Rows from block 8, named by matrix and row number. Rows with one number belong to one neuron. Each number is 200 + 20 x the weight over its row's rms, rounded and kept within 0 to 999. All counts start at 0. After the name is the row's rms in percent of the matrix's.
# fc1: MLP up (model.blocks.8.mlp.fc1.weight, 512x128), inputs 0-127
# fc2: MLP down (model.blocks.8.mlp.fc2.weight, 128x512, transposed), outputs 0-127
fc1.262,101,227,199,183,167,209,203,248,225,193,190,196,211,178,208,168,177,161,133,194,182,205,210,187,210,210,206,204,204,245,185,184,236,208,208,221,213,195,191,179,185,169,205,208,178,199,216,178,196,219,170,254,175,215,188,201,209,175,231,182,206,209,201,194,257,196,184,185,183,205,194,202,216,201,202,225,230,175,169,188,174,218,190,216,166,226,202,225,212,191,218,182,194,175,197,218,201,186,190,212,177,182,204,222,196,207,191,211,214,182,177,217,184,229,220,203,207,229,213,199,204,208,187,184,192,197,243,206,185
fc1.263,117,242,173,202,180,206,214,191,211,222,197,211,189,216,206,217,203,175,222,196,187,225,188,207,221,227,190,181,208,194,201,175,217,193,188,176,207,234,206,199,160,176,142,228,192,184,208,167,189,202,209,186,183,212,254,212,235,190,213,166,199,205,210,200,212,176,177,175,199,229,227,204,187,196,196,215,230,217,169,177,235,209,183,200,189,192,227,196,200,185,229,189,183,176,179,235,214,206,225,214,206,184,194,165,200,204,224,239,201,221,220,165,211,162,190,208,176,203,210,191,179,184,213,179,195,199,176,173,174
fc1.264,083,208,216,209,217,180,185,172,218,211,211,165,217,194,185,209,196,209,181,230,193,162,203,219,174,215,180,208,171,229,206,199,202,217,177,219,149,210,167,200,198,213,179,196,222,203,196,219,197,227,204,218,172,213,212,197,204,212,205,188,198,187,201,199,199,197,147,233,228,223,197,187,176,193,173,178,147,205,173,194,165,190,230,224,206,232,170,214,189,232,224,197,182,218,211,203,209,217,193,221,187,218,174,190,194,195,225,236,154,220,216,224,215,233,184,212,201,199,195,213,208,188,187,216,164,199,190,207,163
fc1.265,076,189,197,167,189,219,179,211,230,199,210,206,207,191,218,175,201,186,190,210,204,197,198,222,213,199,214,192,223,191,162,200,195,166,189,191,219,154,198,181,194,242,202,181,208,217,214,218,178,216,256,181,152,218,188,180,202,212,183,232,187,188,190,243,162,191,188,205,216,236,192,240,194,190,166,218,197,200,200,188,164,221,198,178,200,161,213,190,193,216,218,185,245,225,222,241,171,214,205,206,191,204,169,205,193,238,200,207,205,214,216,194,185,215,196,216,188,220,199,219,187,217,207,159,181,215,212,204,198
fc1.266,070,228,179,217,157,215,218,197,192,221,202,177,242,217,207,179,208,175,162,168,203,240,203,173,173,198,194,172,208,230,249,209,194,187,189,196,174,208,207,205,178,215,202,181,195,173,194,205,200,163,190,212,215,223,157,188,193,180,184,209,191,212,212,171,214,190,213,196,224,202,196,190,199,217,215,185,166,194,179,206,215,255,226,211,191,183,207,188,167,202,214,183,158,204,200,216,191,216,182,224,194,233,175,208,170,190,211,204,164,201,188,178,190,201,189,191,176,212,224,200,189,161,200,186,212,179,219,171,171
fc1.267,120,207,196,237,228,227,195,217,203,212,175,196,222,198,184,189,224,200,222,198,194,201,207,157,225,207,208,227,208,218,217,203,196,206,230,198,201,204,193,203,175,194,218,189,235,175,183,210,173,180,218,182,199,222,200,177,184,211,216,182,212,222,195,232,187,181,183,177,197,200,196,198,229,198,210,213,196,221,240,182,193,195,217,205,246,167,199,223,157,191,221,198,177,182,203,194,233,218,199,213,216,229,194,167,221,164,224,188,190,191,163,152,185,213,182,219,223,238,211,144,216,212,219,199,218,216,196,180,230
fc1.268,115,188,211,205,190,205,209,190,190,177,207,199,183,236,193,205,197,207,191,170,244,184,195,205,222,212,207,174,207,225,187,184,135,218,196,186,213,169,188,214,207,200,208,208,219,222,212,173,186,177,191,223,213,178,190,209,177,231,167,192,153,172,210,191,201,226,188,215,209,218,193,201,225,190,197,186,228,173,209,180,213,208,190,231,156,185,191,229,207,203,202,180,201,201,198,182,199,241,159,210,151,208,233,202,198,200,223,204,206,179,188,223,199,203,192,203,165,193,224,150,209,219,210,165,187,208,210,182,234
fc1.269,084,225,189,204,216,215,174,185,157,229,180,173,219,161,217,181,201,180,215,264,223,178,208,214,183,207,201,198,190,219,183,177,237,176,174,182,206,231,214,189,212,241,206,169,193,198,211,225,164,180,179,200,195,198,180,202,211,186,186,213,227,177,211,207,202,204,233,187,200,214,223,192,176,230,180,190,194,203,198,214,200,199,242,214,183,212,210,165,197,174,205,187,226,210,237,193,217,182,198,204,180,181,169,203,196,206,218,230,168,210,218,215,225,192,217,215,184,192,232,199,242,170,195,197,193,184,186,191,209
fc1.270,081,207,211,216,195,201,184,189,196,218,208,206,205,222,194,179,194,188,223,197,181,188,203,184,186,209,176,182,250,159,212,212,224,206,207,173,227,224,198,181,202,181,203,205,202,193,208,195,157,217,178,210,216,214,180,216,221,173,170,180,214,219,195,186,196,228,221,250,201,217,178,196,181,170,196,213,167,212,195,170,175,188,181,209,162,208,187,200,167,203,232,217,217,197,224,182,208,172,193,180,201,184,196,204,226,148,199,158,172,170,206,212,206,219,246,213,230,166,185,229,209,192,195,224,196,202,219,227,211
fc1.271,125,170,145,219,220,191,208,184,200,238,199,172,211,215,201,183,214,238,187,182,189,223,211,225,203,194,207,217,234,194,220,210,180,181,173,176,185,214,177,212,222,178,216,183,186,230,203,192,206,201,175,208,202,175,187,186,207,226,193,181,225,224,214,209,185,167,163,213,208,213,241,181,197,202,215,185,225,235,192,212,185,198,210,167,221,239,188,201,199,210,196,178,186,228,156,197,212,205,248,195,187,195,221,203,224,155,186,187,186,168,190,196,195,223,200,224,186,221,190,223,233,187,203,179,205,203,191,171,196
fc1.272,111,230,184,257,204,217,164,191,181,217,219,203,195,196,241,180,188,228,183,167,208,191,177,183,214,192,160,198,207,202,180,187,172,183,222,222,200,190,198,209,184,186,176,223,223,201,167,240,208,201,187,215,199,204,219,214,191,221,190,214,220,180,192,190,202,218,173,203,228,173,160,236,204,199,211,193,197,211,199,239,203,214,234,219,228,195,216,179,202,195,202,173,153,198,198,204,173,166,211,203,186,188,191,233,208,218,165,207,206,184,183,261,187,195,216,201,184,187,179,218,213,204,182,220,196,170,202,203,205
fc1.273,110,197,215,222,192,176,221,199,164,191,216,218,195,205,204,196,211,169,200,221,173,242,228,225,199,227,182,226,191,193,216,195,192,183,192,228,204,186,217,214,228,224,188,169,175,232,177,201,230,212,184,200,206,215,197,179,180,202,196,201,177,200,208,205,180,198,244,195,183,226,181,213,235,220,169,201,194,206,184,235,233,226,207,170,180,179,256,197,185,186,175,205,187,183,176,214,153,219,179,175,229,234,183,195,201,197,214,219,208,205,178,202,158,224,192,216,194,199,182,157,199,193,190,180,203,215,215,197,211
fc1.274,075,204,207,208,247,243,198,203,202,225,190,229,187,193,173,240,222,188,213,214,178,176,190,203,204,193,244,180,208,174,213,193,209,175,173,242,224,184,191,216,231,190,188,181,185,181,140,230,206,233,194,198,188,204,236,221,194,224,212,188,203,198,227,161,231,202,199,194,199,191,227,171,189,181,206,179,199,212,215,220,205,187,218,176,233,213,226,192,203,207,240,190,193,211,185,205,205,199,202,184,232,202,164,198,200,167,175,209,178,187,196,230,212,184,177,207,196,226,204,212,231,202,178,213,205,221,203,196,223
fc1.275,094,193,189,229,222,233,231,211,219,206,179,200,204,165,206,206,188,189,190,210,183,205,196,190,178,179,213,228,195,243,235,223,209,211,201,221,228,220,184,208,198,176,199,217,208,189,195,247,216,155,190,217,214,207,208,196,196,191,177,186,175,173,198,195,190,249,221,216,202,172,197,197,205,204,194,196,202,229,192,172,170,196,204,198,177,184,225,181,231,152,242,191,177,207,199,155,166,188,165,223,180,205,218,179,182,201,182,221,217,216,190,228,203,204,182,168,180,236,199,222,205,202,229,206,205,200,175,210,214
fc1.276,090,210,196,189,171,238,210,208,181,190,203,188,200,205,180,188,167,223,209,208,180,194,179,191,199,230,196,189,209,227,177,212,234,196,226,179,188,204,211,238,199,191,192,182,155,191,172,221,189,219,218,187,209,193,195,171,251,193,204,209,183,211,196,201,189,215,192,193,170,186,176,187,190,198,183,193,172,192,195,216,214,201,202,212,246,224,181,238,198,204,187,149,188,212,218,211,209,175,212,198,188,233,212,166,218,219,215,196,190,195,162,221,183,178,192,179,241,219,221,226,196,195,195,256,147,193,210,208,197
fc1.277,088,195,178,254,184,211,196,227,240,228,196,190,185,221,214,248,213,179,179,210,172,207,191,204,181,188,221,178,156,215,203,177,216,177,206,205,208,218,223,191,216,205,176,180,238,184,194,232,165,206,190,197,226,209,196,204,226,176,167,240,213,182,209,190,225,189,173,211,229,210,185,195,193,174,216,210,207,177,165,206,190,228,182,188,201,169,227,180,191,229,188,216,178,204,222,187,227,213,212,192,199,192,186,174,230,206,213,194,215,155,180,209,200,185,215,199,212,207,216,209,162,192,201,223,174,179,182,185,192
fc1.278,092,208,194,202,219,195,213,193,212,180,196,191,205,180,188,231,188,214,193,214,190,210,210,217,210,212,193,212,232,176,229,241,183,178,150,243,164,179,195,220,212,176,202,188,228,177,208,164,185,212,209,204,183,225,177,192,188,189,171,164,163,223,210,202,200,188,210,167,225,195,175,163,209,250,210,218,189,200,219,216,207,174,211,213,216,202,202,152,206,173,213,205,193,218,222,217,200,209,172,188,194,172,216,185,198,175,219,201,223,226,184,202,178,198,197,209,218,205,172,202,207,213,229,187,145,230,208,193,183
fc1.279,058,192,220,206,157,193,188,185,199,216,218,193,211,253,218,169,160,204,209,210,177,184,205,202,221,191,215,165,202,194,198,226,195,222,155,190,209,212,202,196,180,228,217,229,181,204,188,189,203,214,194,202,181,216,170,156,212,189,162,196,210,180,240,166,213,214,199,239,195,190,194,185,207,215,192,213,183,207,203,173,171,231,192,155,202,219,175,201,222,212,228,212,187,220,177,154,204,214,197,231,175,211,213,178,213,213,207,172,195,190,202,187,196,225,217,206,182,172,196,202,218,197,238,218,238,206,178,193,201
fc1.280,132,209,218,190,204,226,174,177,210,208,193,192,208,198,222,189,184,184,192,246,196,190,189,203,239,193,224,208,200,181,220,176,177,212,192,230,209,221,184,205,213,195,204,200,223,207,197,186,229,175,202,174,173,209,199,206,192,214,191,223,191,216,214,196,166,155,216,251,225,209,188,223,203,219,210,152,190,212,217,188,193,190,225,213,213,159,186,194,179,183,200,215,189,175,172,206,164,207,185,222,178,198,208,197,227,204,222,183,216,219,198,179,203,253,211,225,153,233,203,184,202,219,189,162,165,224,199,174,184
fc1.281,080,156,234,200,188,215,214,204,229,226,255,185,196,237,202,186,199,200,174,199,192,196,201,237,217,224,176,203,216,167,174,212,183,200,209,195,169,218,230,149,191,218,195,191,207,221,180,197,184,205,224,214,160,175,212,216,211,180,200,215,200,214,198,198,213,224,194,200,203,185,230,211,192,246,175,200,216,203,210,171,196,194,213,245,187,232,196,213,186,199,206,183,197,173,206,197,173,211,187,201,193,160,214,193,229,199,186,215,238,200,204,219,188,204,160,169,199,213,234,191,209,240,181,202,205,223,209,201,181
fc1.282,096,155,202,219,222,198,180,188,210,222,228,213,175,177,167,189,227,213,200,217,197,222,224,235,250,214,189,181,190,194,192,190,176,211,214,213,191,217,198,236,207,216,160,215,241,171,181,211,207,188,180,193,199,217,190,178,187,191,174,230,236,157,206,218,173,222,218,176,202,211,216,213,221,181,200,218,177,173,167,172,209,222,200,204,214,208,219,174,166,207,199,191,209,213,216,189,221,163,205,231,231,222,205,176,162,202,208,210,200,187,184,199,192,228,218,200,210,208,212,178,234,175,191,198,187,184,212,190,205
fc1.283,116,216,230,154,200,233,221,199,195,220,224,217,202,192,199,207,207,134,192,212,195,189,216,208,217,213,204,205,210,183,187,188,213,217,177,174,187,212,209,227,213,251,194,186,195,216,217,221,188,156,187,230,185,175,201,153,170,162,192,191,214,195,231,202,177,201,201,218,195,190,199,216,193,185,161,218,202,220,220,246,210,222,211,194,221,164,214,206,200,183,199,196,221,197,182,197,195,217,230,157,199,200,195,195,169,192,236,209,200,193,194,225,215,181,179,188,223,207,211,166,199,224,206,211,169,216,192,191,176
fc1.284,110,176,214,238,201,219,198,186,211,220,168,191,193,238,175,207,218,216,170,197,193,191,182,213,181,219,179,203,223,178,196,188,163,211,179,209,170,189,208,223,181,173,216,181,213,204,195,181,202,244,219,145,191,159,190,196,196,217,200,218,192,222,222,191,224,216,209,206,195,225,157,217,180,213,194,181,221,207,215,219,147,206,206,155,187,226,202,194,197,224,212,209,191,248,187,216,237,225,185,162,205,216,217,195,200,201,220,191,180,211,186,185,212,205,190,197,184,208,183,242,194,194,198,227,224,198,223,190,209
fc1.285,062,190,185,182,244,205,169,189,173,201,240,206,238,181,224,179,245,188,211,220,192,199,194,206,214,233,227,200,232,222,207,220,194,200,212,207,191,226,219,197,230,204,190,236,184,173,221,188,165,163,206,224,175,196,179,250,203,229,190,219,161,194,172,213,209,206,220,194,177,191,199,200,197,208,148,207,197,221,219,193,196,209,213,193,206,205,219,203,158,204,204,177,160,231,186,173,207,181,189,208,183,194,206,185,210,217,206,225,237,200,190,199,184,180,159,187,196,202,214,196,169,212,209,196,200,217,209,217,192
fc1.286,082,149,192,189,196,212,201,189,208,190,191,211,180,228,176,199,229,213,207,189,200,192,169,222,206,200,214,218,183,205,207,196,177,208,185,213,189,147,162,178,223,178,213,186,205,202,171,250,186,182,182,217,189,192,193,186,231,179,181,207,189,200,190,236,230,221,166,188,189,190,197,189,180,188,190,158,193,186,209,207,214,207,180,173,180,241,241,175,204,211,170,195,223,230,173,238,216,217,208,174,187,232,183,192,239,200,202,229,170,228,180,194,186,205,215,186,228,219,211,190,196,193,207,210,212,181,195,205,222
fc1.287,076,198,195,202,165,232,187,207,206,263,188,193,190,227,206,189,179,201,187,196,193,209,183,235,208,211,203,160,197,185,187,188,237,194,203,201,187,198,171,186,230,208,188,187,183,189,211,213,221,196,206,207,179,217,198,195,230,247,176,218,235,169,203,234,197,189,187,187,189,218,204,230,204,216,186,186,217,222,183,167,199,175,139,191,178,186,172,211,179,198,195,177,174,225,230,192,197,223,184,217,172,196,184,205,187,177,217,160,183,218,202,177,242,200,217,211,218,214,182,225,179,220,191,202,191,197,228,203,221
fc1.288,127,178,153,215,247,189,200,200,206,234,202,194,192,199,193,173,163,191,191,225,223,223,184,194,199,210,176,181,204,215,206,195,225,177,195,232,200,214,182,231,178,243,186,180,187,185,216,229,213,205,189,246,217,167,213,218,170,201,172,181,200,184,158,207,200,221,208,228,220,202,223,202,200,194,197,226,205,202,215,193,200,204,217,220,205,201,192,162,205,184,204,212,193,211,188,181,188,149,176,218,228,203,182,209,176,183,183,205,176,154,184,150,231,207,185,193,184,199,233,212,197,223,193,217,198,212,182,220,195
fc2.262,095,159,237,201,185,203,192,203,202,187,179,181,218,193,206,225,203,244,230,203,222,209,185,191,180,197,161,168,188,201,178,176,189,179,216,155,207,187,208,175,205,218,174,193,219,186,220,205,200,224,220,208,208,225,182,211,199,170,195,210,223,222,226,199,152,203,186,202,191,173,186,191,160,162,208,193,190,217,225,190,213,171,178,212,192,198,216,224,212,200,225,216,205,224,153,202,191,200,209,212,204,208,215,204,192,204,254,193,210,192,190,222,166,186,221,219,177,228,177,167,193,237,203,212,173,171,209,198,213
fc2.263,107,155,204,235,206,163,188,201,185,190,221,183,227,209,216,208,212,215,167,224,178,195,245,211,198,190,229,186,187,202,192,202,178,224,197,189,196,188,231,192,188,206,177,200,206,223,197,203,187,197,221,221,231,217,195,182,203,229,208,203,242,170,181,227,190,216,159,247,201,195,213,246,224,176,183,177,194,209,184,217,194,192,226,216,208,185,189,188,172,196,218,185,196,164,197,188,228,209,203,207,162,190,176,224,211,190,230,183,217,202,200,230,217,211,213,228,194,215,224,188,198,236,160,224,184,173,187,180,202
fc2.264,072,177,163,172,200,209,246,188,217,228,199,178,214,175,196,211,197,216,222,155,193,252,190,188,203,215,217,201,209,167,159,195,197,196,202,201,209,208,192,221,207,212,197,164,214,185,187,217,190,225,188,187,186,210,208,218,233,162,192,193,193,242,182,228,226,182,173,210,199,188,222,192,148,217,183,220,208,191,196,197,188,212,211,199,241,205,211,204,192,170,209,191,157,234,180,201,229,204,169,200,226,188,217,196,195,168,214,209,213,173,238,228,224,186,208,221,200,170,208,215,219,183,213,198,214,211,198,197,191
fc2.265,079,240,195,208,200,211,150,192,181,181,175,162,206,192,190,202,188,195,202,207,188,151,188,201,162,213,211,198,172,220,217,174,202,188,187,196,235,194,197,221,192,207,193,180,237,230,198,209,188,187,206,222,207,223,189,194,201,187,188,147,193,215,183,186,197,219,222,192,232,194,206,219,210,174,227,212,199,230,198,171,187,213,196,154,187,206,182,219,193,178,169,229,224,203,191,184,210,192,188,223,173,215,189,209,206,190,235,191,222,168,161,206,239,200,197,194,223,195,203,200,195,171,247,220,201,239,183,184,194
fc2.266,064,178,224,186,195,190,180,227,226,207,180,177,189,208,212,202,191,205,193,190,199,181,195,208,169,238,203,187,237,221,206,189,213,221,207,207,219,217,233,230,181,191,190,191,225,195,238,208,237,199,183,241,205,199,185,221,238,175,171,204,153,209,219,237,227,213,190,200,160,182,184,211,192,193,201,205,220,236,204,218,220,169,200,185,214,210,175,173,218,188,220,206,217,199,237,186,208,193,200,156,164,187,223,179,243,215,213,190,181,179,189,197,179,179,215,176,197,206,207,176,193,223,182,180,206,188,205,204,233
fc2.267,128,172,175,184,220,208,228,170,201,214,222,207,197,217,170,193,186,179,234,224,208,200,200,227,206,217,191,176,201,224,176,187,174,208,192,183,178,184,195,213,210,236,246,217,202,196,194,197,203,214,175,198,185,256,233,181,209,203,218,207,204,205,168,196,175,246,188,223,202,192,196,225,205,190,221,183,197,209,201,201,196,202,204,187,187,216,200,189,175,206,218,195,191,219,203,174,228,207,224,168,253,193,217,219,184,191,237,167,207,162,215,238,215,147,201,168,197,201,219,205,202,225,179,222,182,203,174,196,216
fc2.268,116,197,209,202,200,206,210,236,181,205,230,219,196,171,229,200,184,154,214,167,203,214,213,168,194,220,200,200,204,189,206,183,189,160,182,202,208,218,176,222,240,224,168,196,196,197,174,196,221,197,207,176,168,220,234,197,192,184,209,167,189,197,190,215,200,216,178,205,195,226,215,201,195,190,214,223,197,196,208,166,188,196,238,191,192,173,237,212,194,189,169,154,179,219,172,237,203,194,216,181,236,206,192,207,211,212,192,172,197,181,199,217,202,183,227,181,215,219,205,232,230,227,198,186,159,172,181,224,163
fc2.269,088,192,181,227,189,202,199,202,246,180,194,214,170,207,172,188,186,202,214,209,219,201,216,211,179,202,180,201,241,164,202,168,177,181,189,210,216,172,164,197,178,188,173,219,212,196,206,182,233,202,231,168,231,218,182,198,174,194,206,204,185,244,212,169,192,193,192,201,218,177,204,191,193,191,194,199,219,154,195,187,214,209,193,208,187,154,226,213,188,230,165,207,184,225,207,189,158,213,193,235,180,233,225,163,215,189,192,205,203,212,190,167,188,213,217,179,188,206,211,181,227,236,185,188,190,214,214,169,210
fc2.270,093,205,201,200,212,254,187,217,231,179,216,198,173,234,219,183,185,189,194,191,213,217,206,234,212,160,216,200,193,200,218,204,228,116,219,237,208,181,189,187,198,233,190,183,183,230,201,222,172,210,177,190,231,238,173,176,214,219,204,220,214,196,219,200,195,195,200,206,198,196,200,206,204,255,211,198,203,225,198,190,200,211,222,193,206,214,198,236,176,188,210,186,232,194,203,200,183,216,226,183,191,181,202,241,233,209,209,203,214,180,208,179,186,201,201,194,191,198,212,222,206,193,151,191,191,217,202,179,205
fc2.271,131,206,211,218,212,208,207,210,204,200,172,194,220,235,228,181,224,205,225,208,176,200,246,191,225,204,213,198,198,219,163,206,220,184,179,188,145,214,182,199,188,232,201,170,213,212,207,202,173,228,222,183,224,198,178,189,192,197,187,182,227,201,189,209,236,184,218,178,184,176,212,214,179,199,196,171,200,182,181,171,225,181,205,230,188,174,197,203,194,191,180,199,194,165,225,171,209,204,181,186,234,207,210,165,219,207,230,203,242,216,221,212,157,246,206,179,204,205,194,183,190,187,198,216,162,183,184,179,171
fc2.272,116,199,186,199,208,186,189,188,180,201,220,166,219,207,247,218,191,232,172,199,183,214,191,219,204,175,221,194,218,192,171,193,227,180,185,195,228,191,188,197,208,216,149,211,187,252,213,187,219,163,213,199,213,176,205,184,220,167,199,229,191,184,218,202,183,201,175,178,191,166,184,177,203,236,177,201,189,180,209,172,208,210,218,181,194,208,216,170,198,201,206,198,178,240,206,208,188,183,187,227,175,203,196,213,216,210,247,224,159,211,179,172,206,198,171,196,162,198,174,171,199,215,205,204,221,229,193,232,201
fc2.273,100,209,237,157,205,187,231,237,194,211,196,191,171,173,192,218,208,203,211,189,197,179,179,172,195,209,192,214,173,198,184,198,199,230,180,212,187,174,226,187,195,210,204,232,235,177,199,198,176,199,179,196,209,210,212,209,191,272,174,211,207,199,217,192,202,185,194,167,212,191,211,218,159,207,228,216,212,198,197,205,183,180,160,226,168,217,220,179,194,176,234,189,154,189,180,219,229,195,189,166,209,215,187,212,219,237,203,166,193,181,179,200,172,207,206,189,199,198,177,206,187,197,183,218,180,176,218,208,175
fc2.274,081,203,180,207,198,158,187,181,169,192,197,168,198,223,185,188,170,208,195,189,204,212,210,173,192,215,177,200,213,236,209,222,205,215,190,214,189,195,223,210,223,170,200,166,219,168,241,168,195,157,187,182,216,207,192,191,192,183,208,197,195,221,210,222,186,185,237,218,196,241,206,217,217,184,242,208,194,168,193,195,190,205,190,252,200,180,205,187,204,173,202,191,168,208,207,227,193,212,178,184,147,195,224,218,211,185,212,167,231,201,198,181,217,212,196,224,189,193,204,134,201,182,212,192,214,211,182,204,197
fc2.275,096,209,189,199,207,179,238,220,209,208,205,182,191,186,227,217,201,198,200,212,179,193,205,187,208,213,224,222,189,180,212,215,185,174,225,239,217,188,209,216,234,179,187,158,196,196,200,162,226,198,190,202,204,210,230,180,220,190,213,241,179,230,201,182,177,192,181,194,203,221,194,200,210,230,187,221,225,224,212,244,203,210,171,189,215,204,214,163,145,207,212,197,202,199,152,199,222,185,228,185,245,187,203,167,177,206,210,166,202,224,221,207,203,216,242,203,207,168,201,180,182,218,222,171,210,202,187,195,215
fc2.276,084,225,195,198,172,207,200,214,202,186,185,168,164,234,184,192,180,183,216,187,175,198,182,237,225,194,241,211,184,197,206,212,192,191,213,220,232,197,229,195,214,167,219,212,198,172,235,179,194,191,234,237,164,171,200,210,196,205,215,196,246,228,224,222,204,202,190,212,199,223,202,210,176,202,206,194,196,218,197,188,183,189,213,202,189,210,200,173,209,196,232,230,199,208,220,192,211,155,219,194,153,215,185,181,203,194,215,222,184,176,236,200,171,187,206,176,216,198,156,198,211,187,199,196,217,145,192,175,210
fc2.277,087,200,222,198,216,187,195,168,192,187,182,205,209,218,188,204,191,216,233,179,200,199,227,185,220,190,181,214,227,202,200,193,194,205,208,179,203,180,195,180,190,201,196,211,186,209,184,182,200,195,198,201,176,216,194,226,214,200,165,197,185,212,214,211,195,213,193,212,206,232,199,204,202,227,171,209,234,215,170,223,227,184,241,212,231,206,189,223,171,152,215,185,203,183,150,199,179,192,208,189,168,179,237,206,209,237,210,231,189,251,214,156,213,154,199,180,187,206,197,218,251,246,185,199,212,217,182,174,201
fc2.278,091,174,218,202,181,235,166,166,249,190,211,212,221,231,191,199,217,213,207,192,175,192,213,174,187,193,203,217,209,183,222,179,189,204,207,198,226,192,218,218,214,229,200,232,189,191,178,209,198,181,190,196,230,181,154,188,233,215,225,172,214,202,212,218,198,170,202,198,222,201,218,195,215,174,177,205,199,189,197,208,221,245,185,193,195,218,208,190,199,240,173,222,231,183,189,191,241,233,172,180,187,179,176,233,198,202,227,197,179,199,164,215,201,167,218,245,206,189,184,181,210,203,203,211,217,196,205,165,225
fc2.279,067,167,178,199,232,223,208,170,202,188,180,186,201,209,222,192,190,184,182,215,205,189,187,190,184,189,167,199,211,201,206,210,206,224,218,225,210,191,194,204,219,185,222,170,198,208,203,211,197,198,193,145,182,221,179,209,155,176,216,202,233,191,181,177,177,195,230,195,217,189,275,221,233,222,173,177,155,219,173,183,205,175,193,190,188,184,200,201,155,231,214,198,159,207,187,197,183,235,201,208,193,214,179,218,198,217,172,220,206,183,192,161,196,207,184,222,200,210,195,218,204,228,200,200,212,202,205,191,176
fc2.280,128,221,160,193,184,215,221,187,229,206,185,172,206,192,236,184,225,209,179,195,185,175,172,190,160,204,181,194,170,187,132,201,189,211,214,220,212,210,178,227,216,196,199,212,201,218,216,211,214,174,183,211,183,196,210,211,186,210,244,166,205,208,189,185,161,209,199,172,219,239,217,198,186,227,204,219,182,221,197,204,186,184,173,208,208,223,179,198,233,207,211,227,198,183,235,231,191,163,198,182,178,216,188,162,183,182,204,194,198,204,187,195,193,189,206,197,183,190,176,210,200,202,182,241,197,151,186,191,181
fc2.281,088,217,227,203,178,191,211,190,198,213,219,204,227,189,223,172,189,200,204,190,219,227,218,177,190,187,175,218,197,222,246,199,179,215,180,232,203,217,187,249,198,224,192,183,223,208,182,157,189,204,166,172,161,199,210,214,197,237,207,179,193,180,217,191,193,219,206,226,187,231,163,194,208,193,193,220,181,187,214,189,193,189,218,212,179,145,192,177,244,197,206,185,191,219,191,192,235,193,189,207,184,203,145,189,188,216,235,181,187,219,190,187,194,221,216,203,209,242,208,211,178,176,178,190,222,191,201,219,195
fc2.282,111,198,205,208,219,205,179,193,194,168,236,216,208,236,217,228,148,181,160,231,209,168,183,175,190,195,212,210,224,234,200,194,164,175,178,181,204,225,203,196,191,184,204,176,201,219,188,196,239,201,217,204,227,212,211,174,224,206,228,187,192,220,202,228,210,194,195,208,205,166,176,206,192,231,187,201,197,221,204,221,210,222,181,192,209,201,214,199,207,170,202,163,202,169,200,185,211,207,210,174,234,179,238,211,223,200,194,199,183,222,200,211,197,180,184,187,181,202,209,179,215,257,175,231,229,225,164,210,202
fc2.283,104,219,156,189,203,159,152,196,226,208,179,191,212,221,226,215,228,196,179,235,191,206,177,205,192,203,201,184,186,202,185,228,232,197,167,176,205,221,192,208,225,180,221,220,165,196,206,210,200,217,217,187,229,193,205,150,199,187,176,228,190,194,191,220,177,174,179,206,203,196,158,178,209,194,193,212,258,168,209,181,219,172,211,226,198,214,189,189,195,202,190,197,209,206,211,176,176,193,199,231,210,226,225,234,193,215,188,203,223,229,205,175,192,172,201,184,199,195,203,175,203,186,193,200,217,148,191,188,190
fc2.284,106,211,161,224,207,192,215,189,182,173,182,189,240,179,186,196,236,181,211,211,231,233,210,187,186,181,186,200,246,190,198,205,188,227,185,183,184,167,248,221,161,227,217,186,207,191,209,201,192,244,201,212,197,222,164,181,217,187,187,197,205,205,204,197,196,204,228,192,185,192,182,148,213,188,192,195,243,227,184,227,188,205,215,208,196,229,216,224,170,198,193,207,181,240,228,222,221,194,168,195,198,187,205,206,213,189,188,173,222,220,193,212,165,193,192,206,163,159,195,193,211,203,206,198,180,214,192,200,219
fc2.285,069,164,205,203,197,171,181,175,197,207,192,199,202,197,182,191,212,222,174,219,180,188,200,225,194,214,185,145,204,183,190,181,208,197,161,221,219,156,191,227,183,232,216,186,219,235,186,161,220,263,209,218,184,201,220,196,183,217,210,175,191,180,192,197,196,195,224,193,196,219,189,204,235,226,204,206,176,219,224,195,215,222,262,221,204,204,204,206,191,192,203,189,221,187,176,188,207,214,196,205,226,206,230,197,166,204,218,191,181,230,182,180,209,221,184,222,186,190,192,213,184,210,237,184,214,201,171,213,166
fc2.286,092,196,206,187,175,212,200,191,214,210,211,197,212,192,185,187,185,194,181,228,195,210,256,173,223,195,182,196,199,209,190,213,213,209,220,205,187,212,226,184,215,182,240,234,231,205,213,178,198,180,186,194,185,212,241,193,234,192,202,190,190,256,182,201,169,205,174,197,211,235,192,208,189,156,198,226,189,213,180,208,191,225,161,197,195,208,222,172,203,228,139,201,213,222,232,211,195,194,188,184,189,222,209,230,186,192,211,216,208,211,210,205,217,164,196,256,187,182,187,221,219,192,173,215,220,217,187,220,202
fc2.287,078,214,234,223,212,220,189,211,178,178,183,209,176,194,156,206,234,218,221,185,182,187,225,186,158,201,209,220,208,204,209,212,198,205,234,208,220,191,229,211,201,209,189,195,177,215,224,182,170,216,187,228,214,196,236,209,235,184,207,172,190,206,179,181,228,261,229,209,210,203,187,174,185,207,196,207,215,202,187,216,201,209,197,213,193,194,173,219,224,195,179,197,208,218,222,174,217,196,157,197,196,176,185,169,174,235,163,198,236,207,191,191,185,216,139,187,194,191,178,192,175,229,193,216,203,197,203,199,200
fc2.288,111,231,185,213,191,238,196,216,242,227,207,194,198,206,190,212,182,199,202,183,184,168,200,209,211,185,171,234,200,232,192,217,198,217,215,244,254,201,199,216,215,162,214,188,192,170,213,201,184,188,234,197,197,206,194,211,201,190,196,201,228,218,228,213,189,193,204,228,179,148,165,212,190,203,219,201,223,219,176,189,204,184,167,213,191,184,189,203,207,238,203,224,222,174,195,225,216,201,208,204,182,221,178,175,189,189,213,227,188,226,170,223,177,194,196,194,186,240,208,229,169,181,170,189,182,178,213,209,170